python train.py --encoder_arch="vgg" --model="contrastive image-text model" --dataset="procedural textures in two colours, tilted and lit" --train_examples=195000 --image_size=48 --crop_scale_min=0.8 --horizontal_flip=true --color_jitter=0.1 --tokenizer="word" --vocab_size=52 --loss="softmax" --embed_dim=384 --encoder_norm="batchnorm" --encoder_activation="relu" --encoder_depths=[3, 3, 8, 3] --encoder_kernel_size=3 --encoder_stem="single" --encoder_widths=[64, 112, 192, 336] --encoder_downsampling="max" --text_encoder_causal=true --text_encoder_width=256 --text_encoder_layers=6 --text_encoder_norm="layernorm" --text_encoder_norm_position="sandwich" --text_encoder_activation="gelu" --text_encoder_mlp_ratio=6 --text_encoder_head_dim=48 --text_encoder_fused_qkv=false --text_encoder_bias="all" --text_encoder_qk_norm=false --text_encoder_parallel_block=false --text_encoder_inner_norm=false --text_encoder_positions="sincos" --init="torch_default" --optimizer="adamw" --learning_rate=0.0011 --beta1=0.85 --beta2=0.98 --eps=1e-08 --max_grad_norm=3.0 --max_steps=16800 --batch_size=256 --epochs=22.1 --lr_schedule="cosine" --final_lr_fraction=0.1 --warmup_steps=840 --weight_decay=0.3
Rows from block 2 of the text encoder of a small contrastive image-text model, named by matrix and row number. Rows with one number belong to one neuron. Each number is 500 + 40 x the weight over its row's rms, rounded and kept within 0 to 999. All counts start at 0. Numbers have three digits each.
Before each neuron's rows are labels from the 100 texts, of 14848, where the neuron reaches its highest value: "fires on" is the input token at the peak. Only what is clearly more common there than usual is listed. The data: procedural textures in two colours, tilted and lit.
# fc1: MLP up (text_encoder.blocks.2.mlp.fc1.weight, 1536x256), inputs 52-103
# fc2: MLP down (text_encoder.blocks.2.mlp.fc2.weight, 256x1536, transposed), outputs 52-103

fires on: "orange"; "yellow"
fc1.423:564510548500542550562515482512503549478498449523488509526475564488528604514506493501476507471504457530527528427513557494461490547513469518464536513564535536
fc2.423:434486593503457482505546541485460480490465501482482496539540473482467500501534494498475513552528573617483541426490561525495488493498506464443450468524519468

fires on: "rings"
fc1.486:504493538517554510530540543494500582491514489469500479492412564528491516493520489543483499472428465489518502405551520573480460562522444543456547515537501515
fc2.486:527478493556443482468462473517420439558426503575542491487550504526506421543543547513445432486506503491504479522453531505505502511445474437537468541433481486

fires on: "striped"; "rings"
fc1.697:558513561531513586601474523552497527493494472508553516521483513519524569536501501511469457495517477534546498459480591566458524566482475509493568526550507535
fc2.697:450479602496390553527540481551469489461452438550501505481498468503478409550529471491496504546495499574473540489496520474416522502418554498447505493482466492

fires on: "teal"; "striped"; "green"
fc1.635:578535558512493551603498489534514497512500452522542497501493504517547598518501468509455489506513486535524526415503598564457517538507473502484535488531507556
fc2.635:470453523477491549463593488497497513469577528528467556463491502465496562494490442497510524494557559470437523535523504462449461569473470452527491477514483458

fires on: "texture"; "zigzag"; "pattern"
fc1.651:555563507495506486537414539496470501519448461446591476522520478533453454470498531483487468517504486503551445437470461553461601500515430396538511447481592443
fc2.651:523475476464524501550490498546502506483527494469510509527489485496419274490517516492565459535518497507571475464528424527476510495521498513558549461482506428

fires on: "black"
fc1.471:580505480467483509530474475556479442525425453553479479505516542504503518463510479536484467505516465486594468506467549483527523560528496484388564510493458587
fc2.471:485462424467497450511473464446493417524495517518446443478527453482503496421492460507502500493525488510547474541525502432616521541543525490479497501514456559

fires on: "rings"; "grey"
fc1.311:494493549523547517526536539492494588484519488468489488483421561523487509502525499549476499464431459482508505411548524588483474570504440544458547515541505522
fc2.311:517482491546434484473461468516406435575435506560530505503559514525517391535550549528448441484510475492505482497454534493515492483483487460529465525436489500

fires on: "brown"; "yellow"
fc1.464:556507496455524479522490471461508435547463458468454511458512491492492507454526494458455565508520506554419524558497544463511555550460482476410460491538530483
fc2.464:606522507508483524547513476573487499537474474492502527536523438514538478522555454518528506485489512513497495446467479502452515523483475484499509545488515484

fires on: "brown"
fc1.691:514526519550491528546461564562492513535468520455522453487478458550553527452550490488570426554490533550499510438517548583499486560453452487468522483509578543
fc2.691:417517497538445505518516468525519525535509467413486553502492453489535474525491474474523571571517520521491462464500469477544482450479540520419524491517503489

fires on: "purple"
fc1.616:530496485490496529520470458468517509485491515465462530527493511536577559497450450497491525515497397523521481478498578469480511478517538560459574467491529598
fc2.616:457464458464526520455474551536501529485554484477506472437498422491529514482520415495546513476499497491503493443515537605501509526494457542546535535499441518

fires on: "green"
fc1.587:520488475467517501558516537463526530557573514494615505513494462495568532493473398512399580463526536477534488538451506531518557534531467547603519522471520477
fc2.587:521523463520521516453481555519514531586582556434544481502471521517549540506456470524468534489495512448490477533470489559512500498518456534568509507474538490

fires on: "texture"; "zigzag"; "wavy"; "diamond"
fc1.445:534548518499494493527424537499464515508473473444597480522531473537438457482495522483480480514514519490549449447455463560464600485492427403555499454480565442
fc2.445:516473475485518506537481506554501511483539500467516491522492465491429296487501516495564434528503498504575467456536445547490495496532496490570547456470520417

fires on: "teal"; "black"
fc1.746:639512471451485517559458483516470454533480562510484515518567555496497529521504473536545524495567537465502532509498450454466538488499488544487476458505512558
fc2.746:559499520472490514517506554508491507550565510526546429510494471583465482518504434481530476552462517533486516494515547569440529510515444554577494423457526571

fires on: "black"
fc1.338:533514483453519497546518416502514488506463479549516496552501534519551522509497505481538485527501386528524516429534508429422470471538524515459527490508507550
fc2.338:526497433510514529475492483507501527486546524474507465500470472539456531488488473539527501540459501494538507514489557540509517504499431509507486487490448612

fires on: "rays"; "striped"; "rings"
fc1.266:509559528455527508524535560503545558533561462479544460513468522512475560586444507461497503507482516545544481444480509534444505521521454526560486446552558523
fc2.266:505482436509533495486458458511535531486589534465509467491485447528474460433464479476539495511490478458453476562568491496524545497505526490555540509477508463

fires on: "and"
fc1.277:482495522567484544540508573623512558501596500578647515537495456504497538538496460544450458513514495484561490536451513601559521505506503540536556517480532456
fc2.277:487494484569488508486512556556522542547562494541610471468473416495530571496481483532466436536494516484542504493488521590542439531536435461562522518437509461

fires on: "orange"
fc1.339:593503477471504499531488454528484460496461510535469528535568645497476541472529508535498516496569454466489533504481496464515489508485465468451470464523497520
fc2.339:486507545494485468574500456453537467521458506561521397496452512599505501535495544465424492525400482582517516469498528474497479527549532532435505489473498559

fires on: "white"
fc1.682:488452525420573493474530451467498507418501434545388525537484514481455497493530494504515472364488471523437520460531505477524486496520491540475479482579447469
fc2.682:585523541454514514524518460551489536536518425512513521558517544538579504530511458487531546480489418516427518513480554420467471486482509548479523490504536476

fires on: "white"; "spiral"; "rings"; "diamond"
fc1.9:505499521524525465476470500397502539504517528512472512429510482473461472520528573484455484456511453531442504450546539563508512510524509493524475534512470484
fc2.9:475501526462489504575499489538489475519509496466495541545522492487504348479522499479514544490504485535513493449491470459466534471533556527523503502507535479

fires on: "brown"; "orange"; "yellow"
fc1.528:520469476516526454514495427444483482542490440495474516460479490486491498492555534478474498506519497540452523478521527497548513519487473453457455544526439480
fc2.528:531519497453483523574534451550469500546477504467459557559512516472510396499552469491542538477497519498488479497493453459484520506475498535467520526547504503

fires on: "<end>"; "blue"
fc1.596:524503477483486517511552409549520515446477402515477513557436516515521600547453514515502493522464430521525499461463551499486491518489499501425561497509463560
fc2.596:481523498485546486444498584465537574472527504435456497448501462424487563487497433456558558481521527505454502516503451542487465534469476497524483475568526475

fires on: "rings"; "texture"; "diamond"; "wavy"
fc1.642:511493516525523467480467495404499548490506519498467508424510490473459459502525577486451471461505445522442493425549529570502499508521507465528473535500478480
fc2.642:466500524463489508575491491547495476515510500467496538543525487488500331478524499481524539498504484538525491446495469457465535469536565532530515501503532475

fires on: "rays"
fc1.108:529526518510510530541499508521528544477527479488479549486542545438478586506480542481482499457580457522516491443514552547525500559454487503478509557616479512
fc2.108:454452554500530519460543445459445516429493484503431523505468556507461515546591505454474512453484492523404544525510542457528545511435552480429481493565481529

fires on: "purple"
fc1.545:507503553525515523533453563486578539459509549525566465454521427467487517432496478456448455517516421584508516423511587557432451532547516475531553536531545476
fc2.545:465524494526500466493439571437526477515508544511537427419513441465485525561479531449444492505518492544563476463453472462491487524541551480543472516471511555

fires on: "and"
fc1.115:516532537524508555529484529462519525462458435556546470460540516538457541508511524494441544497557519529566523522474521484508548556431501483464467516541488511
fc2.115:454524550493475492530575468426500459497429488551474538422485564477489576503526483510441603465510548501485571527493487460527523553428492494450393517551441550

fires on: "black"
fc1.232:483470500487482571542529521607491506484515488528570479505514483500557544498512468546487480512540480533574560421454564538462477488484470535495547558506429540
fc2.232:473458421498522480485483473506530419497512548547469503457481412511452501462503488526489481458512528482477473480523455557568474511504473426487472539513443546

fires on: "blue"
fc1.371:544567516458495511510494543557512442567496516446495489531504588551467522564456544477502547541500648498486507545431500517469570528456491528525437496533516548
fc2.371:502532459536525535446474535492489536505591573434497502490494541500467535506469562499500484519499549463503506566498499529486527513487466528564493505533498547

fires on: "rays"; "<end>"
fc1.610:545570526508460550538510528558587525464551483471536485534486450485505582491435447423509530578500506567541489457468545538436544498543528525526533449548595528
fc2.610:467515415482529411458495497469551498503567540419479459487482478469536577476472527441496554507475543501498482505465452436493483512547563476505514478512519501

fires on: "rings"; "grey"
fc1.85:490500541514564497531542525482506562500503477489489478462407556541480513507520515547474500483420475496509506402543524592476472572510447528466528522527479521
fc2.85:526480471564440496459452476525428449569418545555517481504553506508514408524544538518459418480508511479512455515467524515526478514480472455522489528438486516

fires on: "blue"
fc1.204:497552485472480482512478520543470477566536530498512483504500529539530536597483505521576501539483527489517516511520457492527503507477507533529494461486526576
fc2.204:510474476557521539471499536495502585482600498492496471469494458544466551474489450501551472508461511480470491549599506552572486526480445527572541453497524494

fires on: "yellow"
fc1.130:498480491475513449491522443438490485519492420503455502460498496492471488489540523470492503489527482534427516483542518495537497520481460460427466503542438478
fc2.130:560509506453485511584527456560481498554482477480481537559516510497524384513538467484553521481492496504492469501486463452479515506479512536486533517524517488

fires on: "rings"; "spiral"
fc1.33:476499562512534507474492546427523560473518524520446497443492483474469475503510538489455483436492458520437494466551530587492493515530519522490510534540493477
fc2.33:503520543469480501573494495526493475527516476492506524543532503514494356518508505476508548500497480539497492460483464436455533478536561537519497477486555484

fires on: "rays"
fc1.366:515567495489427505509486536580568540470500488451502513522522523476442558572432507469520513545529468498518456451462549551474555503459496491506513449500513574
fc2.366:559508396503499394499512479482540443516500480438511497501479454467510530453415492470519518522492514490500465499483464483504500565542551386504495513439507524

fires on: "white"
fc1.443:510505545492537522472464491524481583525471511543438509548503484442492505515511508500496436392515457536478517447418498475485460480512470507435532538562525476
fc2.443:603477536466519531431492482579495562540489494532518495519526507523575519501515477535520498453511455478405491493478594460429444488457453490415480530525526462

fires on: "teal"
fc1.519:551499520519531554577496484502525542510513491500499508514480479506549592481502474494465499499500463519525510428539632514473520518490493509475547502518532544
fc2.519:564478522414475521533623409486454436521474469535461504540528572587460503518484513475475543522515553510425506515517596465483483560478450450388426464548468526

fires on: "striped"; "rings"
fc1.124:547529590512504548608472491522508516497483465533529511513488515493510552538512500487490449487523492543536518452484570567467532591493458481476562511580481530
fc2.124:448517515535493498463441546456469545413493521448527530487482415500429488502546566470479509540509528540496559459503494567416536448427495448605474502509489449

fires on: "black"; "and"
fc1.230:542475524473495553534490529589476456501492464579551456484503469558535496486528456541470471525501481526575494467446593532494498536547512497402555529473438556
fc2.230:466458409473499495544473435532495431495477502530486516500524448465506478429496498549488494484536540493588469491499492502623525500551499457448496577508423496

fires on: "<end>"; "honeycomb"
fc1.629:543456488522562520540523508492500514548528479491522475495458519518591554490526420488441526455460408537508539533442539510525501540510513582459532477557547509
fc2.629:492504505539558416539469516417508497513528416490512439442509449536480530473527426443519579528510477534462535587536508470554532504514533483529489439512549474

fires on: "orange"; "yellow"
fc1.28:504476477509524455506513422426481482534483429507477503463475492497498502485549537480481511505524493533446521487521518493547504520493466455447452540535431488
fc2.28:534514495458487519571535451550472501549477498463461550557512512477519397500552464491545541476495511496481477496495452463489515506476508535469526524544508501

fires on: "striped"
fc1.571:542520548519502551594480492551526510501504463522520507509507525501506607530494507487469469506543480561537526456513618558528515558463504509469542521573486543
fc2.571:483503572481447557507496479532409534450489459546500517476525520565490529568570535512464498497484499554461573457467608512421527525420517509418482523485444531

fires on: "blue"
fc1.253:511571505459505496493505513617492452488493475453472506550500591520419507574493587468523520574479604523503527559422483486471567515421495490509445481552515511
fc2.253:506541478497517527474501516496488518483569536441474513500485570500452548530478592492535500534488531479482529567508489484496517513467499547499495495555484578

fires on: "pink"; "yellow"; "white"
fc1.427:536466510457531542524543455462538506491494415584475480493491506514545579506506473449468506467521410580479535461483571498472493546426473506454539504559504520
fc2.427:446464507549472502522512480414451486444452489547470471493544475479485548434539479562482455476523564506586528536541488517592438518484469402496495488519477557

fires on: "and"
fc1.706:500546604544475588529506525513462516467535491525522482480537503451478505585503505458497461496565524539558514513500507512447571503493546572472540500566479588
fc2.706:519533596495485510543531538425457500498437509576469502510566508442479486484538502495508481499534534504472530524526445487453429503539459525468498463547566460

fires on: "blue"; "<end>"
fc1.357:485540503465474557516526512606565485431537460494499486495513480429458544484434511438545490532557538546590507508481476483466501470479486544506501470580492536
fc2.357:494529432509541468497475498480504442553523559492494428447492476496464536455505550479483482546496516524468519521471467504494484525502473494484463510534477551

fires on: "red"
fc1.421:513507559508502556550531523484548514475461454562528489456502505514463557495507508521455538500526551519558573540472523492488531585428479487481467534539453495
fc2.421:495503530503497493533565477446522477478418492553482523434492559456500559491511486533458560461516525500511570538504529485512506560437491489472417514551421544

fires on: "green"
fc1.347:534543521476513517544492570432531539547532478475570463474508468449575534492474430482422545467533524500583494505479518516486535568546469546550508513499559490
fc2.347:457486457514556530451453522497507562530609581378502477511495533542549511441489443504522545454497469448459462550524493520521523445504483560588548499507554488

fires on: "brown"
fc1.581:522498496562437484532502486502493448545464481436555486497494410564543533506492453496540475578483583563476493473481555563476513517471498452452484443456559539
fc2.581:547540488552451493521511510559503504550473478433541474490494383507551504485537436495521508597507557530494494463467517528452472507490471438420485481485530489

fires on: "black"; "and"
fc1.256:557507547452514555585525481533477453535474437577554450472510523553559507493545462505468488524495474550560540438499580517440512545531464492403517509512463578
fc2.256:443457461507498488530488409442530420447473529586451543492483455460474492442456531515488460482524511485552484514537487440590504487553515460471496560512447581

fires on: "striped"; "rays"; "rings"; "green"
fc1.757:600512543490507561562521488540531524484504456532544526538486510500534637539490489498481496518510455535540510450497569532444511553510480534484564510534518536
fc2.757:506513580480445499508527501504433462529420450518485475531549562545505482538566511501456512534491494554488520501493581491508502538446480500401468452496529507

fires on: "rings"; "rays"
fc1.463:534526522500510510547557555497526573527539452488516444461472528484512576540491452473482501500495494554559489431508529561468488592485454538508561493561551550
fc2.463:521533531499471456520433424495470428499419489533506506531521500553475419460479544482505473561484510504473485508512539466508533477500510424460476503429517493

fires on: "rays"
fc1.502:512515528506456536526532555503521565453532471484517523507524503499465591571460504510478526500527494484554493468506542551458538553482465558522566478534521531
fc2.502:533494479496567431493437495454526443524466536476464481512463489484479419402471477450551454516468519480458458523548478493544490496576511432509459458474550475

fires on: "blue"
fc1.668:537552497463487555497449503578554486488548531456516536554498471488500554520392516520530525531513532463563501481481508485469553476559535545460519517481498544
fc2.668:499489429484506552475475551517496526535551577494512496420510422478515526475489469499547496503508582479501509530503513575462502547462431565579509539505457553

fires on: "<end>"; "white"; "yellow"
fc1.239:549504479502521533505500420519553545462471456519490524530436481482564610515437488517473505481480413493544483454447567496481487524519495484419554571509454549
fc2.239:513480503431527485475521537425494536486509522439472465469541481454487558508508363475496594442550546500467509534505461529486534574445484449539494507538511520

fires on: "honeycomb"; "<end>"; "pink"
fc1.222:538472549490532548570530543497498506512526465533508491462514499482556580530540446470439500443515451555502562519449548517499497590458477566487537472587538521
fc2.222:483481453587495441501532451476463534487583455458496514460537453485493534457522392508535501493550501488488521509561482538535503457495508440591510475509476501

fires on: "teal"; "black"
fc1.13:572533533475473578572520464525495468555480502519504516504532569479560572517461445543471509490537474464481515440503533506455493510503420524450505460499498606
fc2.13:542514458480511503555509488522503477544577562489545502465499438512454533466485488513501509511510571484476522548462459543452562491497428482571472540500510536

fires on: "green"
fc1.175:495483478497501519535519555491518532545605509495618512517488461502580533501481388542411578465508545464564477541447502550555551510532475568573519509458523467
fc2.175:503501459544512518476489543518519548562585502474580464472468483512571557492464437525450515495493514455541477533484511553538490535514453506584533509439527493

fires on: "honeycomb"; "<end>"
fc1.27:573469523468561543564561467512512485510512446540500480484460506556541547508539488472465505503478482570505569439463560501436516539495449504453492515577480530
fc2.27:474442486466501417508502419418451434450494526545431564504490424524456542456526497556541479519508487494467581521570512435576448473514489438506455497498445588

fires on: "green"
fc1.683:521535511447503498537531570516537514574591505500553480501475488495505565571451460500501541504492595510546513504451475529485524514525457548572449509508515519
fc2.683:523489448567523527479482509522512537509629550456537475477497443544483545446484468497486486508494505462444496550536508565532534503507484482567526504484517488

fires on: "green"
fc1.92:488566533535485526520492579488506549573538501528553495459496505413577529559474458508498503490512526472568478521479488555531458537552459559515551511487563507
fc2.92:505423466522515512527493461494538514430557490485524458469507427545471552440485417514570495503514504474493458586590558481547515505489511486507548514495474504

fires on: "red"
fc1.554:507516501522502532550542474443526495465480378526527460480517532508528583550501462463441569498550532563596528525485525457527548539425525485483458535541429550
fc2.554:474527587485457467550527506431487479503418497493431555512524583433495482513464505501440564463502534532499534478506476444516498539486545490468457481499505528

fires on: "and"; "blue"
fc1.664:541538480475513473533505488525532436572528520510548468504463519523466540593454508482493493559465515513536498488423478469461514483519480494543421502510494550
fc2.664:553487451527544526490477518499512553502606553467515486477475441522476560472480469505521483506478498466455511560544477571518521515498441505586511493508512499

fires on: "and"; "blue"
fc1.608:524524534487480579607544492591524435544492486553564471498490529479515530487501487499510459548533506522531522468471528507434482491494398511472494542520472589
fc2.608:509468427469521496504459498502530432505507613508469539527457470493454508446475502566431504487490540428538457538494493556568536503556462490503475505519488520

fires on: "teal"; "yellow"
fc1.520:673500490455529526569484452521493471549434496535486534535528568493544539481503472529488533489550474477511520499474511465462503497507404519439489474513538540
fc2.520:486539563532427494531533549533529431536489510500521479470505479532508480511474448439440508547501519555469529426440571556438526456505537515479441431466528574

fires on: "red"
fc1.136:576522580478513574535486499517494505485448482551499519499509542493477572539502518525454500476536499513522554479486540514434514560437455480471497533530495520
fc2.136:429454589551467463543556472452469454465466498556480549469492527430509486522572536514468478451514515497485520471527481485531441524465531461466446530514463490

fires on: "texture"; "zigzag"; "diamond"
fc1.549:518551512485493496521437544519473500516474479446605484502519490542451472496484517500471484531508544476531443447453472560462590491480411400550489466460554460
fc2.549:522475471522522517532476519549494526492567532470532490519496450501432337487489517506543422528496509484566461486534454577495487502543490483581552478455521431

fires on: "rays"; "striped"
fc1.373:532572543500451553508542531546569566478571466490548491524511467468470594559451482433508529561540513543507499473462533535424504500535498525509517470559566517
fc2.373:479507414514521400456504509435518473491555508420462468519505491472491538423461515446504533519499510501486478526528499494582514514549555453506499501519493517

fires on: "yellow"
fc1.327:537453489462566523522558425453533520440471395568494525527465522467513559485496528491487532456503458544550542467489519481463484531492435495456474555568435479
fc2.327:434469547506496502503513507464455508482506520489486539473542468496535559444525447558487486516557525502480578449538516551550451453465472467451449481516463524

fires on: "striped"; "rays"
fc1.482:521575535485467519530484497526569521479489422513552499441539504435481516523453477420521504537582451532524464459516516499464519479439482504515492474530541505
fc2.482:526470458460518433491514506491439452516482526491468482558454512554457435508527523574515470480409504491513490500484467475507539546540548465484517490465495509

fires on: "orange"
fc1.488:468483496493554460514580477434512530449543415441512488548488572546463502449525511535449536522447497489501495451558506493532485488571446465547453407511516483
fc2.488:501496510507513406500611457432503498481470381489452512538511580501524525492517442496503564483498513532469532485546510473599453509504479483490456426507506499

fires on: "orange"
fc1.123:480464477510545475514578443453524521439537417451486494545504587508469513444518463524452549523485479472495473465546515465537495480553447455542453436516499492
fc2.123:490521500516513392520606456436542510480474403474478499525509580492520527461495458501491575508493516525484521489549514447564447519519483470484457428503514491

fires on: "<end>"; "spiral"; "rays"; "checkered"
fc1.589:516584507548461535542441549466509539532503483447527490456531499457601547519443416481470539478542489493604461509488526517550538543491526559495577503491547541
fc2.589:430463471570510490474494463464517537461561465434498455431496444563525563476498419490539533495502485477470451537569525465562497495454528474549523491486482493

fires on: "orange"; "pink"; "white"; "blue"
fc1.504:528462463502572514518571406487544509469482453525469513549398516497599554494481472497503518485454432490552469479498495459511486501521532494436535549485437522
fc2.504:516478554570566527441520537472533586471519505498514515506417480534525587503486440527457494506453488481447537528474556565492466506467455472509482483517540460

fires on: "texture"; "woven"; "speckled"
fc1.742:526538483482512509507430533482464524501489484447593476512554479548458465476501524474495486494538513488557452459445464522490590473480431423543483468481561455
fc2.742:541490467510511510526477522552516523498551521461528461512502459514438340480475499496555421532492506488559456484547475572495494527533479481575540451440531442

fires on: "texture"; "spiral"; "diamond"; "rings"
fc1.601:501496514526513461479466492398496544501504520504473504422504482469449466504529573492463463467511463518437491438559529554508498511517495460512471538502461472
fc2.601:483500520463492499588496481548489483522504492465492541549524491489501331481529497476528538493503479536517486449494467461465531471533557531521517500505529474

fires on: "blue"; "<end>"
fc1.670:535561500444446551533525498594562478440507485483476490519529495402478569489431525495540500536541556462598477509492473499465519535515477537506542517522465547
fc2.670:457502448448553482492498483460492459530537486490472454403501505476478541470534555473517516505532495516455530549475457444497503520468501533456462531578442508

fires on: "and"
fc1.199:544531548457468554553501543558486440534493485560555444489506499519540498502497463524474475548497509525571488498474560521453498518567493539437524481463468594
fc2.199:465472439442517497561472440528494435526482514486464532497520485467527478404496486527473510497530531501541492480512502512579516487562495499446504559543445476

fires on: "pink"
fc1.217:530475550448510545545487523487518449459454412564465476451515472495510531562501464433516466452495457588482490531529530520520530617431520556429582497547488505
fc2.217:510463540403502519507502520471497464424520450550465533498488534514527515566494503469539472453457423514461508525520522525533507545473538594516562457512489527

fires on: "rays"; "striped"; "rings"
fc1.53:525521553508484553567580558536533523515548452514532473488494509471523576525482449491492443498511512529570483421520524562446476551523432564503549451540542545
fc2.53:484516474449494448504443479467520410492464529530437457449525450522443472438476487500480467516511520511483473477537521483540516490508502477409449459524453576

fires on: "brown"; "yellow"
fc1.659:551501500482511473512501465464501456555437476454478514473522470483502507462553493480444558522527542559415542541475543473494517543469456439432442518525506474
fc2.659:597514491534488492536524468570491505555454459479516508519511428500551481503555448512520504501496531520497489430467490521458479521484456443479496538476514477

fires on: "orange"
fc1.712:482471477511540477512584445444527526440551414462505496545502579521469512456514480515441571527492484465498482482541509468527508482551459460548452448509499488
fc2.712:499521491521509388530588448428537504480466396470481498520518576483525527454499457496488577507501516522486520491547504440564452522518487464478459440501512493

fires on: "red"
fc1.173:541514568530525548581515538497530517480479455560546495479500517524485582524513522521431507490516511524568552488483552511493516576462495477488486523536465511
fc2.173:461493584484455460539599505428511460491433493536461527460528562440487537504484523508448559486515527530462567492495511449487470566467505489430432534505448548

fires on: "red"; "blue"
fc1.314:478487549513471567539496515536536523458504546466446544476476525464491580454468505508525498500497537487505549501536534528474539510444532513514524507516475545
fc2.314:520474543514462503583527520520515518468484485523461510500527485411534547423534438517541451491526492521515561498558484476512462514489496512534549436512534491

fires on: "red"
fc1.116:510516554507512538524526513476546497468436469555516463438510519524444530473518493512448568513514557512534559541475508491498553565410492475490450522519457484
fc2.116:491530515522502505536563484449517489481419476548487495427485547484496577487518491532453557472518541505541571541501517487518515559424493488482426505539428546

fires on: "blue"; "black"
fc1.263:614485481491595527545582434520568487487484464525494482540375543530481548502481517500475493522436470519533510485438489459432512503513475499441480532525485534
fc2.263:511486522509569496488494518463534533460545535507503513479423439534456571479486432521473548507442479487420544526515471542506509502480465445543486470506519476

fires on: "texture"; "pattern"; "zigzag"
fc1.170:521556518499490490520439537487464537485464458431599474505529489533456464518474518476462484489510500495554463429450477558458583489474437409537510440466581460
fc2.170:497462484505502497508480512545471527473536502495515512516509455488444288516482530497553402510498493499549465486526457561501486495524504502574571476449512408